Rows from block 2 of the encoder, named by matrix and row number. Rows with one number belong to one neuron. Each number is 200 + 20 x the weight over its row's rms, rounded and kept within 0 to 999. All counts start at 0. After the name is the row's rms in percent of the matrix's.
# fc1: MLP up (encoder.blocks.2.mlp.fc1.weight, 768x384), inputs 256-383
# fc2: MLP down (encoder.blocks.2.mlp.fc2.weight, 384x768, transposed), outputs 256-383
fc1.34,119,224,159,216,155,196,199,220,209,187,196,222,238,184,226,184,188,170,235,190,195,191,215,231,181,177,222,190,189,204,214,197,217,162,209,217,209,206,219,210,189,237,184,199,196,201,203,182,214,172,199,232,226,178,199,206,195,193,196,185,194,196,227,215,216,202,224,199,167,192,222,175,195,174,218,235,194,187,182,224,206,238,209,234,189,213,208,237,218,215,191,179,215,200,191,196,215,199,193,193,216,193,203,195,209,185,187,180,224,223,190,176,217,246,230,203,168,190,226,230,215,207,187,240,215,213,192,181,185
fc2.34,117,186,228,230,191,206,165,209,193,196,215,167,171,209,229,185,202,199,196,154,192,211,236,201,219,152,205,197,217,189,182,183,196,183,214,196,200,222,174,203,222,210,195,165,223,232,187,181,174,172,246,190,221,170,230,196,214,216,229,226,204,195,223,223,181,168,185,182,209,187,181,225,211,209,218,178,220,186,202,177,196,197,176,223,205,203,202,210,187,175,194,251,185,173,209,214,186,184,171,192,209,198,200,184,179,184,217,208,212,175,155,206,137,204,184,239,196,192,218,185,193,229,184,216,206,187,199,198,188
fc1.35,101,226,176,239,226,179,152,180,199,175,204,211,204,173,200,205,175,218,177,187,184,180,203,189,228,162,202,160,160,190,196,192,204,209,197,193,166,226,183,202,223,250,181,192,175,205,176,193,206,189,187,197,191,217,193,200,205,208,208,226,213,214,192,150,190,214,189,234,237,183,188,198,205,153,189,167,166,183,208,223,227,191,233,200,187,180,180,190,197,183,176,193,217,173,198,180,199,176,201,214,186,220,190,235,205,201,211,217,217,211,188,210,180,189,178,223,219,173,218,161,180,213,183,223,206,189,227,209,203
fc2.35,105,198,199,231,214,216,212,193,202,178,174,195,179,208,193,174,218,198,178,238,157,203,177,186,221,200,210,191,208,236,220,211,216,223,202,200,208,191,153,188,224,189,195,224,228,212,218,196,178,207,209,188,207,215,177,191,220,197,180,229,220,202,225,217,178,175,196,186,199,183,205,229,205,169,187,198,206,182,173,160,185,211,184,218,213,235,191,189,187,205,185,226,214,196,206,189,169,216,254,193,233,204,238,178,179,172,198,190,166,211,229,185,169,194,197,199,211,214,223,205,179,208,207,218,218,214,209,178,206
fc1.36,118,212,177,196,205,198,162,201,255,234,215,185,177,164,227,170,213,198,215,237,205,194,193,206,238,191,224,198,166,240,200,246,187,199,173,196,182,200,181,178,197,205,199,175,204,196,194,225,222,192,228,165,173,212,210,212,160,206,196,241,205,215,173,180,227,158,210,197,189,166,171,216,235,175,185,222,244,208,226,223,219,232,212,206,235,182,203,218,175,238,190,203,205,160,195,201,224,175,180,195,169,185,212,222,214,158,182,197,199,195,193,174,224,212,202,229,202,197,196,204,245,202,196,171,194,214,226,176,207
fc2.36,131,196,238,198,192,197,202,198,209,191,212,198,180,191,196,205,197,182,203,213,169,201,196,185,158,209,187,200,151,180,212,193,209,216,176,156,226,219,216,210,223,227,166,188,182,168,223,192,176,178,213,175,196,238,176,204,160,184,198,193,226,202,212,218,227,203,191,205,164,205,207,192,198,198,217,207,240,225,202,185,213,210,188,197,220,195,207,203,194,193,217,158,190,216,200,212,189,214,187,191,204,212,191,185,221,214,187,201,166,227,200,202,217,192,219,195,193,174,193,227,183,173,179,191,195,231,175,179,167
fc1.37,104,212,195,202,204,223,196,191,175,176,194,222,221,204,213,171,207,180,213,209,195,209,188,207,180,227,208,192,191,177,193,200,203,196,216,241,192,158,206,200,184,209,187,190,199,205,187,200,176,191,194,202,202,203,198,188,220,166,198,190,214,186,232,213,196,207,203,218,244,212,201,173,201,214,203,195,195,203,216,194,207,182,179,199,200,187,230,241,227,204,205,210,204,217,218,178,175,150,202,214,222,194,191,168,211,175,215,192,202,211,196,176,199,224,206,186,185,204,230,218,208,212,223,192,183,178,225,166,171
fc2.37,116,171,213,200,203,180,179,190,194,184,157,189,158,207,191,208,215,176,202,193,203,191,203,213,233,229,206,193,175,205,226,204,192,237,195,218,187,217,175,205,206,212,205,214,204,197,205,209,210,223,180,160,241,181,204,189,225,200,160,205,190,216,190,210,252,187,216,183,203,223,212,222,191,175,212,188,186,170,181,176,208,170,208,203,213,211,197,170,191,225,146,181,223,223,206,210,186,216,196,200,203,187,172,204,241,184,227,210,181,210,169,189,172,219,214,179,181,220,183,191,204,189,196,189,188,197,169,209,205
fc1.38,125,169,219,162,193,217,174,222,193,174,222,214,169,246,211,184,230,193,196,189,206,216,194,194,238,212,202,189,187,227,171,244,192,212,178,170,208,188,218,198,179,186,202,166,208,187,207,239,185,229,218,186,227,209,221,224,200,175,203,232,229,188,184,194,197,187,208,213,179,184,192,215,173,205,197,236,189,211,210,215,214,209,166,221,203,191,195,191,173,232,168,173,237,190,182,198,204,191,196,171,191,182,199,193,187,160,176,255,186,212,198,206,234,194,190,208,256,195,187,232,209,171,206,182,170,214,199,212,208
fc2.38,122,241,215,185,176,223,185,211,197,186,190,234,177,173,203,201,229,188,208,208,198,189,196,194,179,198,223,188,169,202,251,167,180,180,227,215,206,192,181,197,202,186,194,195,188,208,220,215,194,222,186,210,230,197,220,184,187,159,210,214,232,171,218,197,197,203,216,201,193,199,217,175,196,208,171,161,194,214,193,192,160,179,224,179,201,200,172,199,186,185,178,216,200,214,184,230,226,201,203,213,191,157,204,215,185,181,238,180,219,204,201,196,200,235,202,218,175,215,203,151,202,181,205,211,191,205,223,204,174
fc1.39,100,225,221,180,231,200,204,195,160,204,210,224,178,180,166,181,176,198,186,174,194,191,214,208,205,213,226,190,170,197,188,162,218,180,178,204,173,179,177,156,191,224,182,232,218,220,201,187,203,199,208,193,162,197,235,172,220,223,237,196,191,192,224,223,207,188,193,221,187,236,207,171,221,232,220,165,202,206,184,239,202,185,220,167,211,186,201,199,211,203,209,203,215,200,218,228,201,195,177,160,151,191,210,270,202,195,203,210,190,216,191,198,207,187,195,223,184,232,207,175,164,189,199,216,213,171,194,212,183
fc2.39,089,206,216,179,193,220,217,182,218,195,220,204,189,196,181,178,190,222,185,213,225,144,200,239,199,162,174,211,191,175,210,185,213,231,197,184,173,213,206,189,173,224,200,196,189,185,188,233,176,209,198,225,205,186,185,165,222,200,199,168,219,243,201,162,194,206,180,204,215,196,205,173,201,184,232,197,232,171,192,192,178,201,201,186,239,219,157,176,216,202,231,234,204,211,189,211,189,232,197,206,191,220,198,179,209,220,194,203,173,177,212,233,172,237,170,162,200,178,214,237,210,192,183,205,186,181,215,186,184
fc1.40,044,201,214,208,215,227,197,169,202,245,183,199,232,229,219,209,191,175,187,200,200,171,193,197,187,199,189,203,173,159,178,212,190,231,192,197,214,194,193,221,229,203,186,201,226,209,166,216,179,203,245,231,176,185,196,209,205,226,192,229,158,215,222,206,175,203,189,188,220,180,206,179,185,224,240,182,184,233,216,191,183,208,200,194,243,229,176,221,167,200,224,250,152,210,222,170,174,207,211,216,187,197,210,177,207,175,189,176,174,183,221,173,203,184,186,209,188,210,180,218,170,204,183,208,195,190,192,226,186
fc2.40,039,239,176,174,174,181,207,219,213,204,186,182,150,224,210,189,189,188,181,186,197,181,201,173,212,213,217,178,219,153,239,174,194,228,190,193,206,216,202,205,208,206,204,214,204,191,212,200,163,183,190,219,191,199,205,168,219,203,189,211,207,176,207,244,191,207,180,197,210,198,196,240,189,242,217,206,222,205,186,203,182,201,209,206,195,209,162,202,204,195,188,159,204,171,197,206,180,203,207,184,210,160,209,203,214,199,188,241,169,209,182,169,205,191,233,198,224,188,219,223,216,205,191,164,206,204,210,199,187
fc1.41,108,209,183,187,173,190,232,185,203,161,215,218,202,212,231,225,216,181,220,216,217,180,183,209,199,188,194,196,187,176,192,192,193,178,211,210,188,209,197,197,214,222,187,212,180,194,195,203,200,198,214,203,222,174,193,187,214,199,218,133,201,216,193,206,229,207,197,206,195,202,193,220,231,206,174,216,213,241,174,188,193,183,182,167,222,204,194,194,199,202,181,158,201,186,191,199,193,186,229,177,217,133,215,202,212,210,202,218,202,221,134,183,182,157,210,207,189,158,156,221,202,183,232,201,220,191,208,196,172
fc2.41,112,193,172,177,231,214,208,213,213,174,173,168,198,207,198,181,224,225,207,196,220,157,213,199,160,164,197,181,196,189,214,220,182,173,201,239,184,198,164,206,230,236,208,209,171,180,182,192,180,195,190,173,216,213,196,206,205,198,216,204,183,152,194,231,217,186,196,214,236,223,174,173,207,181,209,165,209,226,211,220,197,203,197,165,172,190,193,208,187,201,215,175,207,181,184,148,179,229,223,228,252,214,189,193,181,211,218,188,210,191,149,201,232,192,193,201,201,224,202,215,181,194,195,216,214,204,209,200,183
fc1.42,096,202,223,169,184,206,180,226,203,219,193,169,205,196,227,214,192,173,166,197,171,168,199,219,212,210,218,194,161,225,210,203,204,183,192,204,190,167,199,201,184,220,212,215,204,196,169,198,216,183,207,183,204,196,192,172,226,186,206,189,221,198,173,232,194,179,236,168,239,191,195,203,187,182,204,201,198,222,223,194,207,165,209,193,188,214,229,194,223,191,202,202,228,208,179,170,201,180,221,198,214,186,216,167,217,178,209,185,181,250,196,177,219,209,223,179,193,189,230,187,206,183,230,186,190,200,207,193,171
fc2.42,102,183,193,184,240,186,193,213,224,197,187,214,177,198,201,196,171,179,187,191,197,209,206,207,232,213,196,171,202,187,213,187,217,199,179,228,256,196,205,197,167,203,191,220,189,220,227,220,174,181,196,179,175,158,161,187,184,170,215,184,169,173,204,199,220,208,221,207,192,226,214,197,222,217,226,175,196,206,172,186,184,240,209,172,205,161,156,207,204,199,185,219,186,193,195,173,210,231,193,204,198,182,212,240,201,172,217,209,226,212,199,220,191,211,219,189,188,186,189,165,211,200,148,205,186,220,191,219,166
fc1.43,083,195,212,209,190,206,197,237,206,179,232,170,189,184,205,191,192,230,193,194,204,220,129,207,226,205,219,215,214,190,233,205,181,221,197,189,202,209,220,210,228,188,199,199,181,198,202,197,177,236,225,161,192,189,185,253,214,182,182,210,271,191,220,211,196,204,174,174,220,201,225,174,216,141,204,233,202,191,196,200,225,231,203,209,192,193,199,202,221,197,228,206,208,216,215,210,219,232,255,171,211,182,199,216,204,173,205,208,212,217,190,216,215,205,210,204,209,226,205,219,211,191,179,197,181,193,218,234,197
fc2.43,080,198,204,181,181,165,223,197,214,203,218,246,234,215,176,200,212,199,205,194,196,193,173,207,194,195,203,176,220,160,195,218,226,182,202,187,186,211,192,182,192,172,187,203,189,183,205,212,183,199,221,198,195,224,188,173,227,186,193,190,166,195,208,191,155,189,186,203,210,181,198,181,221,191,203,203,172,183,193,201,188,209,162,250,204,184,207,192,251,200,221,203,199,185,189,218,156,192,236,228,202,213,197,193,205,174,253,225,204,210,191,180,186,213,170,188,254,200,230,203,176,247,183,178,217,173,197,175,228
fc1.44,098,224,218,202,167,215,212,163,193,196,144,205,217,258,179,210,212,194,216,202,206,174,183,205,209,131,189,170,199,195,192,216,231,195,225,204,193,227,223,205,178,211,181,203,181,193,229,215,210,214,190,205,232,207,218,181,210,167,229,223,193,227,237,184,192,204,199,203,239,211,198,180,187,178,199,200,213,241,207,173,172,188,213,213,186,218,191,180,186,173,189,215,189,180,188,210,177,200,215,190,185,212,225,198,207,194,194,227,221,214,193,206,200,220,195,211,210,227,201,213,227,208,195,202,221,198,206,209,173
fc2.44,093,212,204,203,174,228,203,161,236,201,161,191,191,198,180,215,230,179,221,201,216,172,206,194,159,217,166,193,192,215,199,223,199,171,215,201,181,195,200,211,205,207,196,192,231,202,189,185,195,204,183,195,181,200,207,165,171,189,215,219,213,187,211,218,208,180,229,207,173,188,200,223,210,212,220,204,163,195,208,193,179,187,244,177,181,224,173,189,188,193,191,195,218,208,185,215,213,158,163,214,197,165,190,179,195,204,208,203,237,239,220,176,210,225,178,189,196,209,211,198,229,205,208,217,194,193,195,251,191
fc1.45,086,230,208,167,170,181,153,197,177,240,220,207,215,189,214,184,175,220,180,179,169,191,228,186,190,205,210,215,229,182,192,220,174,211,189,209,235,173,208,179,204,187,202,170,168,172,203,191,213,162,188,193,185,217,215,186,187,200,205,194,160,231,226,189,195,197,240,195,204,213,204,228,210,194,226,187,238,204,200,185,213,222,181,187,229,228,207,228,197,205,178,222,223,176,240,213,184,211,213,191,151,184,158,195,192,204,225,193,200,211,215,194,223,177,188,232,184,218,181,203,216,197,204,219,211,217,219,236,223
fc2.45,091,216,196,211,201,179,212,238,202,152,213,217,230,188,203,220,206,196,217,234,217,186,215,196,183,218,208,186,204,180,190,226,194,199,186,162,227,179,158,204,225,208,207,252,220,223,198,246,227,197,226,187,213,185,162,196,212,222,179,173,182,216,218,220,178,211,166,230,208,195,240,213,177,212,220,180,212,156,179,203,194,242,212,192,192,233,188,210,212,213,178,207,176,229,208,186,186,206,213,186,206,213,180,211,208,182,201,188,190,222,179,160,183,180,204,198,222,205,233,173,187,196,221,255,161,226,203,207,208
fc1.46,085,195,216,202,178,189,210,186,207,218,202,215,237,224,205,194,197,196,218,214,209,175,190,177,174,178,214,179,173,224,197,168,199,176,215,219,174,228,215,211,189,218,178,197,197,251,157,185,193,221,208,229,202,228,245,173,215,198,206,199,194,205,207,204,222,172,197,191,208,211,210,262,206,199,171,172,192,197,218,181,218,216,217,215,205,207,184,216,185,184,185,172,210,198,233,211,214,174,194,210,201,205,196,165,175,222,203,189,197,213,163,210,213,180,201,180,209,189,187,218,219,181,192,196,191,209,215,211,218
fc2.46,090,182,211,242,169,212,197,221,196,222,188,211,200,223,173,203,225,210,240,230,187,198,183,207,195,184,212,205,180,205,214,200,210,167,182,223,217,224,185,176,191,218,187,212,200,212,180,247,207,201,196,201,212,225,231,186,187,203,193,225,168,198,191,177,179,225,236,180,235,168,225,222,210,184,230,194,159,216,211,204,244,241,216,206,226,194,196,224,195,211,194,193,218,205,247,207,208,222,171,223,222,221,222,207,219,197,181,164,181,179,183,182,217,191,187,217,179,222,184,207,207,198,209,169,182,226,210,173,192
fc1.47,118,203,200,183,202,195,198,206,212,157,189,209,190,217,191,190,170,201,237,166,210,210,211,198,227,215,205,195,203,206,170,192,205,207,212,198,221,193,247,223,195,230,211,214,211,223,220,230,202,219,233,172,184,198,174,194,198,224,231,210,209,198,203,230,216,192,210,200,189,218,198,202,229,167,190,180,199,209,212,184,228,181,205,189,215,224,211,189,201,208,207,204,199,209,180,228,255,228,161,214,185,217,226,198,211,188,223,171,185,178,210,182,186,195,190,197,183,204,177,217,186,191,193,188,180,188,204,222,207
fc2.47,121,207,201,186,207,191,177,216,189,220,227,185,213,201,204,219,174,213,216,196,171,197,193,178,181,170,199,174,177,214,205,186,223,196,192,216,204,175,214,205,190,162,169,177,217,161,195,172,203,164,224,192,205,183,229,224,207,161,188,186,182,222,165,198,174,205,177,174,199,191,185,218,171,197,225,176,207,189,169,199,176,235,212,217,208,181,171,186,235,192,174,241,225,195,203,218,176,168,213,193,199,205,195,174,175,224,185,188,175,186,198,165,217,208,194,189,229,179,216,198,190,215,207,211,163,205,204,228,209
fc1.48,102,221,181,198,181,183,229,218,208,204,165,175,199,211,216,211,213,201,184,208,212,195,186,196,207,185,222,226,196,193,209,202,214,178,176,202,168,191,197,176,198,223,170,210,237,193,181,248,208,192,222,184,220,236,188,238,207,200,200,224,185,210,183,207,207,193,222,174,179,190,169,236,232,185,204,199,202,226,220,177,164,196,189,181,165,205,192,207,201,187,175,183,187,172,223,183,191,202,213,215,200,196,197,189,209,202,169,188,214,212,230,190,200,183,184,216,182,216,208,203,181,216,184,185,194,194,219,156,202
fc2.48,106,205,221,160,205,175,179,204,207,198,173,188,220,214,221,213,189,131,198,211,196,198,211,193,211,199,218,188,188,229,204,180,206,233,157,175,236,177,210,184,186,191,181,203,179,200,212,204,209,203,194,209,201,225,205,194,216,240,197,200,207,198,210,184,231,198,212,210,186,221,192,181,191,203,201,230,184,206,184,212,183,163,195,196,194,181,180,181,180,209,200,202,223,204,218,188,233,223,212,183,215,192,154,209,150,194,217,197,153,196,181,177,173,223,214,160,195,167,213,198,191,195,212,169,191,221,199,202,224
fc1.49,117,156,211,193,195,226,228,193,214,239,159,169,213,202,227,187,177,213,165,197,184,184,186,191,177,222,183,226,188,235,189,194,231,207,196,195,193,247,209,183,200,227,224,224,205,197,173,211,226,188,181,183,258,205,222,257,164,134,243,206,183,195,200,210,167,181,203,190,199,205,175,171,186,220,219,220,195,194,198,212,200,231,220,222,190,206,210,206,182,192,223,212,173,218,174,224,172,206,210,186,225,187,179,175,190,165,182,217,208,207,217,169,196,197,204,219,182,176,195,216,191,189,192,218,184,208,218,204,202
fc2.49,123,182,201,178,214,188,184,200,188,157,217,222,204,195,193,195,176,199,220,186,202,214,195,187,231,183,206,193,204,180,213,192,187,227,181,187,204,192,193,211,221,164,223,199,216,188,199,174,186,207,216,185,187,178,189,189,205,223,234,184,199,185,223,219,192,212,200,209,201,195,265,225,206,198,190,184,183,203,204,203,198,211,189,201,217,187,189,221,159,181,203,230,206,220,178,206,204,240,162,243,168,205,209,210,232,206,222,172,187,192,251,223,219,232,223,181,167,217,213,203,190,201,229,243,218,196,202,202,188
fc1.50,085,208,216,181,189,233,217,201,217,167,173,168,210,194,163,177,217,213,237,229,215,223,205,186,215,173,179,222,209,200,199,199,224,196,174,171,188,196,226,149,199,166,199,207,224,191,173,197,211,196,200,203,206,194,211,225,216,216,204,204,196,213,243,233,188,201,223,187,177,189,171,165,208,193,220,202,231,205,197,190,179,201,202,207,175,168,186,203,186,225,188,156,178,182,210,191,174,201,217,213,219,193,209,209,189,188,215,198,204,232,201,223,196,175,228,214,202,189,221,211,220,207,199,230,189,183,244,197,192
fc2.50,086,197,168,220,216,174,222,195,208,225,205,202,200,197,182,229,211,210,235,213,191,191,202,190,209,190,201,198,198,216,208,225,231,246,191,169,236,210,187,211,234,200,185,184,180,169,245,181,151,176,192,195,201,201,209,191,214,181,203,183,183,159,208,227,188,212,202,202,184,185,211,184,196,238,171,178,175,199,198,204,195,230,211,206,193,184,181,223,208,203,174,230,197,208,211,185,187,178,219,225,197,201,157,197,227,158,213,205,235,220,176,210,188,185,207,162,199,171,221,223,199,208,201,200,157,216,185,176,209
fc1.51,134,238,214,176,199,187,186,187,178,214,178,243,195,206,185,169,196,182,199,201,202,169,183,230,193,205,227,124,193,190,256,186,183,174,202,160,212,179,169,210,233,222,141,234,216,201,173,210,228,180,213,190,159,223,195,179,204,220,205,192,237,219,194,215,205,178,213,204,189,228,244,173,205,170,251,206,227,185,200,206,205,205,228,207,168,203,235,216,168,203,201,195,198,170,203,209,198,204,188,176,205,193,203,200,223,176,195,171,191,225,177,171,221,240,231,188,188,197,224,218,205,212,160,205,221,167,194,207,222
fc2.51,131,224,179,217,225,211,184,188,176,223,206,250,197,201,189,234,238,210,190,188,158,195,206,189,173,205,182,159,225,207,210,203,174,190,210,199,180,198,217,215,214,167,207,191,219,185,189,213,192,180,207,185,220,164,182,180,223,183,184,201,196,194,230,218,203,224,174,205,204,196,180,196,198,158,208,214,218,174,179,199,234,207,211,193,208,157,186,206,204,209,190,168,157,212,224,197,193,220,232,178,174,179,199,180,170,206,179,186,169,206,195,204,217,211,211,212,193,219,244,196,168,222,193,190,212,215,244,205,207
fc1.52,110,190,176,195,213,207,208,200,172,190,155,215,211,217,177,214,197,151,199,204,207,177,184,223,220,201,166,207,199,197,193,206,253,167,225,208,222,189,228,228,214,194,207,186,177,194,166,244,212,191,212,236,195,190,216,204,204,195,193,182,235,179,196,202,199,192,200,174,205,196,229,210,177,190,228,207,195,171,196,172,178,170,177,204,194,207,202,149,200,150,189,203,215,190,187,230,210,174,223,208,185,187,216,209,220,223,221,217,233,210,183,187,182,190,207,177,198,200,225,205,151,175,187,229,193,199,203,168,207
fc2.52,103,175,198,147,216,211,202,195,198,211,202,178,178,213,206,241,206,209,186,178,221,191,215,224,251,180,217,223,248,224,206,229,206,192,177,164,204,166,215,212,177,174,187,200,203,231,207,218,198,200,196,177,195,253,233,183,206,181,191,188,209,192,211,175,171,181,183,241,190,199,213,199,204,194,215,215,186,186,225,197,221,205,200,190,197,239,157,200,216,187,202,193,209,216,249,187,214,221,218,169,219,190,193,201,214,200,190,208,170,198,217,229,173,208,196,191,195,202,216,170,184,193,225,196,212,230,200,218,162
fc1.53,116,212,186,196,225,191,220,222,212,188,236,181,197,200,159,195,230,205,198,209,228,192,170,199,219,187,215,220,225,184,211,215,173,222,203,177,189,203,194,160,215,210,217,185,203,186,176,164,207,212,179,196,225,164,206,200,214,195,204,218,195,182,192,202,207,203,164,203,219,215,190,217,214,195,218,187,233,197,194,195,195,173,244,219,187,190,196,172,202,217,172,208,191,180,192,162,213,206,194,206,203,181,202,214,215,205,205,210,195,157,182,240,205,205,188,173,232,221,178,234,194,205,220,209,185,199,228,192,180
fc2.53,112,189,210,197,203,187,202,231,175,215,225,220,212,189,158,194,214,238,219,233,177,190,212,189,251,181,193,187,238,177,197,206,183,218,200,213,196,232,233,218,176,193,224,198,227,189,184,161,140,217,177,239,186,152,199,217,207,187,189,200,176,169,231,193,206,164,192,228,196,187,222,191,208,223,200,177,210,189,175,235,205,212,226,184,206,225,173,196,187,206,159,230,215,242,194,188,230,201,191,197,182,193,216,191,214,196,202,193,195,206,217,196,184,201,207,138,214,210,218,185,183,189,238,208,177,223,214,196,190
fc1.54,109,194,208,214,187,233,217,220,182,237,214,223,204,239,237,193,201,194,203,158,192,167,200,221,188,177,198,183,193,182,201,178,217,187,201,175,215,225,177,228,185,194,214,184,235,178,212,219,211,169,204,222,196,195,171,206,198,175,216,188,185,150,191,213,229,202,194,163,182,209,233,182,191,187,210,238,179,192,228,172,232,219,228,196,241,210,191,220,183,201,185,166,215,198,203,199,254,212,155,165,187,203,202,211,218,196,210,177,196,182,185,223,178,214,199,184,198,221,221,221,190,232,206,197,221,178,189,182,189
fc2.54,112,178,189,186,191,191,195,175,169,186,175,180,147,205,200,195,203,222,215,173,203,212,163,183,201,179,177,189,191,181,206,163,196,201,187,176,198,224,214,216,195,186,177,206,230,196,221,226,204,184,214,165,194,159,199,192,189,229,230,199,203,161,184,217,214,203,196,191,205,179,217,215,213,222,184,191,203,176,248,178,200,215,214,184,186,215,192,217,227,213,183,240,154,205,230,184,196,180,220,247,193,195,210,190,218,173,235,209,195,199,188,198,197,194,182,202,221,190,197,166,178,227,196,184,187,178,204,233,177
fc1.55,113,211,198,167,207,223,184,202,178,215,208,194,141,203,170,231,237,170,200,198,208,194,172,242,199,166,181,226,231,199,199,195,206,205,227,179,169,184,202,194,188,177,191,172,210,170,205,221,204,172,188,206,186,223,198,201,193,172,220,198,191,213,196,195,202,212,201,201,245,221,158,194,178,196,231,205,203,212,230,168,226,232,226,205,195,177,208,172,184,177,197,184,201,204,179,156,198,202,192,218,199,183,219,186,173,193,181,188,194,204,234,200,192,255,197,235,182,211,174,224,198,192,169,188,175,218,210,212,204
fc2.55,117,156,199,203,207,205,181,193,198,203,184,195,211,183,198,200,257,182,170,232,195,210,205,156,181,207,220,168,205,206,204,202,214,231,214,222,191,201,187,212,195,191,194,243,210,198,185,183,201,218,180,201,216,187,203,184,186,185,186,223,208,211,183,184,200,196,205,197,184,186,192,155,215,212,212,185,189,205,168,243,168,148,185,170,196,232,216,186,226,184,186,216,195,201,231,182,209,208,198,215,209,193,165,234,243,223,230,240,175,225,207,201,195,172,226,183,221,180,210,197,208,231,201,213,181,186,183,202,150
fc1.56,105,210,196,189,186,217,189,174,175,175,176,201,200,210,209,187,217,191,204,218,194,199,223,217,194,210,189,211,195,172,200,221,166,216,201,173,199,223,220,175,206,191,210,195,186,215,205,203,187,168,183,172,204,181,197,211,200,180,205,224,227,198,214,214,221,173,206,183,221,199,160,219,208,206,239,215,220,206,189,198,194,193,228,209,212,181,196,210,203,202,184,159,197,195,241,199,234,191,189,215,210,189,208,183,174,187,177,214,184,195,206,170,220,217,203,201,233,197,193,182,222,197,181,202,206,185,230,173,205
fc2.56,103,183,161,202,208,196,180,223,146,204,179,209,178,200,173,214,191,195,219,207,190,224,200,197,214,206,182,192,177,227,198,172,213,211,195,212,193,211,241,222,212,194,178,204,215,209,244,203,202,210,204,188,185,160,201,194,165,178,181,171,195,203,177,196,221,231,208,185,217,209,197,235,232,233,198,196,225,175,184,194,189,173,193,215,195,194,208,186,229,179,160,189,220,180,234,195,187,222,233,226,226,222,238,209,195,251,182,186,184,217,196,197,186,182,200,205,193,171,172,236,186,210,228,218,195,194,195,197,187
fc1.57,093,221,183,201,206,172,159,194,195,197,209,219,225,218,183,163,190,190,198,167,177,212,180,196,202,180,200,187,215,197,168,188,216,198,241,195,179,174,187,219,212,204,202,215,189,166,187,189,218,240,157,200,185,238,238,214,209,172,208,170,222,182,211,191,193,212,192,216,200,213,196,231,212,204,211,216,206,203,203,200,178,182,182,239,175,168,190,187,207,216,182,196,172,188,207,233,173,188,189,189,190,202,212,189,173,211,179,198,213,155,189,201,194,233,171,238,180,191,209,193,239,194,210,204,199,180,221,205,197
fc2.57,091,194,215,250,171,209,195,171,168,242,208,221,166,231,219,180,230,189,184,205,188,165,211,217,191,211,198,195,180,166,196,201,230,200,166,165,207,204,221,216,214,216,174,215,196,197,230,166,208,231,226,181,204,195,174,182,187,195,211,245,196,187,204,191,211,169,206,202,219,180,171,176,191,189,209,206,203,202,222,191,198,177,224,156,180,226,200,204,189,187,219,189,158,216,206,190,214,207,224,236,219,202,190,188,222,175,214,183,214,222,186,203,183,210,197,187,198,228,175,232,205,176,187,167,202,233,182,214,185
fc1.58,097,246,189,223,201,172,196,250,182,158,190,176,221,227,185,212,198,152,173,190,181,217,197,196,213,193,204,195,214,201,175,198,208,202,177,222,205,198,211,205,178,174,227,175,201,210,176,190,178,190,230,194,198,193,224,184,219,161,232,168,209,218,193,242,242,238,190,176,207,196,192,175,177,193,185,204,198,179,236,192,225,207,179,214,154,207,221,203,190,202,173,189,212,221,194,189,185,210,194,173,186,210,198,193,190,220,193,218,174,152,190,229,184,212,186,204,162,216,161,216,199,203,237,185,202,185,197,166,178
fc2.58,084,199,226,222,191,195,231,219,197,238,220,217,258,218,192,196,230,157,201,207,196,235,200,198,190,172,206,200,200,211,176,226,197,176,182,180,187,213,174,177,230,200,190,204,210,185,212,188,206,216,232,210,192,212,224,191,215,203,247,217,214,206,207,211,160,191,202,178,228,216,200,213,211,200,204,185,218,180,190,215,196,209,210,179,188,198,217,212,183,180,199,172,212,200,176,224,184,223,196,205,211,222,209,163,189,174,165,241,207,208,205,185,190,202,228,193,150,203,176,205,204,212,183,216,167,156,209,183,158
fc1.59,102,197,188,203,245,192,219,227,179,164,191,189,216,224,181,162,216,151,164,197,205,172,186,203,225,218,213,185,194,173,220,209,187,198,217,187,188,200,186,180,197,189,197,185,211,212,219,211,203,250,210,223,225,191,183,235,208,208,222,223,169,229,197,179,188,246,194,165,195,219,207,198,196,197,200,226,209,188,213,194,195,201,195,243,200,201,202,181,199,193,206,218,192,220,211,191,167,184,250,179,200,200,178,195,160,201,174,241,234,229,182,217,209,196,187,209,199,235,205,205,192,218,183,202,203,207,170,221,189
fc2.59,114,174,196,210,221,228,222,212,159,171,191,222,198,180,191,168,219,240,203,226,194,226,177,177,177,209,183,210,228,220,194,196,207,197,176,195,170,199,192,194,202,224,205,174,208,197,240,160,202,199,198,176,180,205,206,188,195,207,172,169,188,236,178,164,164,189,215,204,202,213,210,200,168,167,211,201,209,240,227,230,169,181,167,199,233,188,212,184,226,205,217,225,234,195,187,246,214,163,183,171,210,167,173,212,191,196,179,195,179,227,150,211,182,218,216,193,201,185,209,221,189,182,202,185,176,215,194,236,184
fc1.60,099,218,209,174,178,165,196,183,202,211,200,196,204,226,192,234,177,167,221,172,174,223,205,183,174,202,204,203,228,174,184,194,168,217,205,176,218,230,181,194,201,234,224,209,189,209,178,224,220,221,201,196,191,195,243,236,221,231,180,216,181,219,216,228,187,214,204,202,225,226,256,203,212,214,226,201,201,206,221,160,204,181,148,171,215,213,197,163,188,195,192,199,204,197,190,169,200,207,179,195,223,192,201,201,239,203,217,170,202,215,211,219,188,210,157,209,183,188,195,175,220,210,185,221,214,193,171,224,203
fc2.60,091,208,177,192,191,176,236,208,179,174,216,176,174,202,168,185,215,222,222,221,256,158,222,224,202,215,170,156,177,189,183,199,198,206,190,207,193,236,212,219,205,214,175,192,213,186,195,170,184,206,172,198,178,205,212,187,196,194,217,197,177,163,202,232,225,175,202,205,171,209,232,190,206,210,204,197,185,188,168,182,198,246,200,242,220,187,221,210,188,174,200,228,196,208,225,188,193,188,211,198,146,167,209,188,188,169,213,217,216,168,203,189,185,219,195,143,192,191,223,189,227,169,194,195,212,202,211,202,232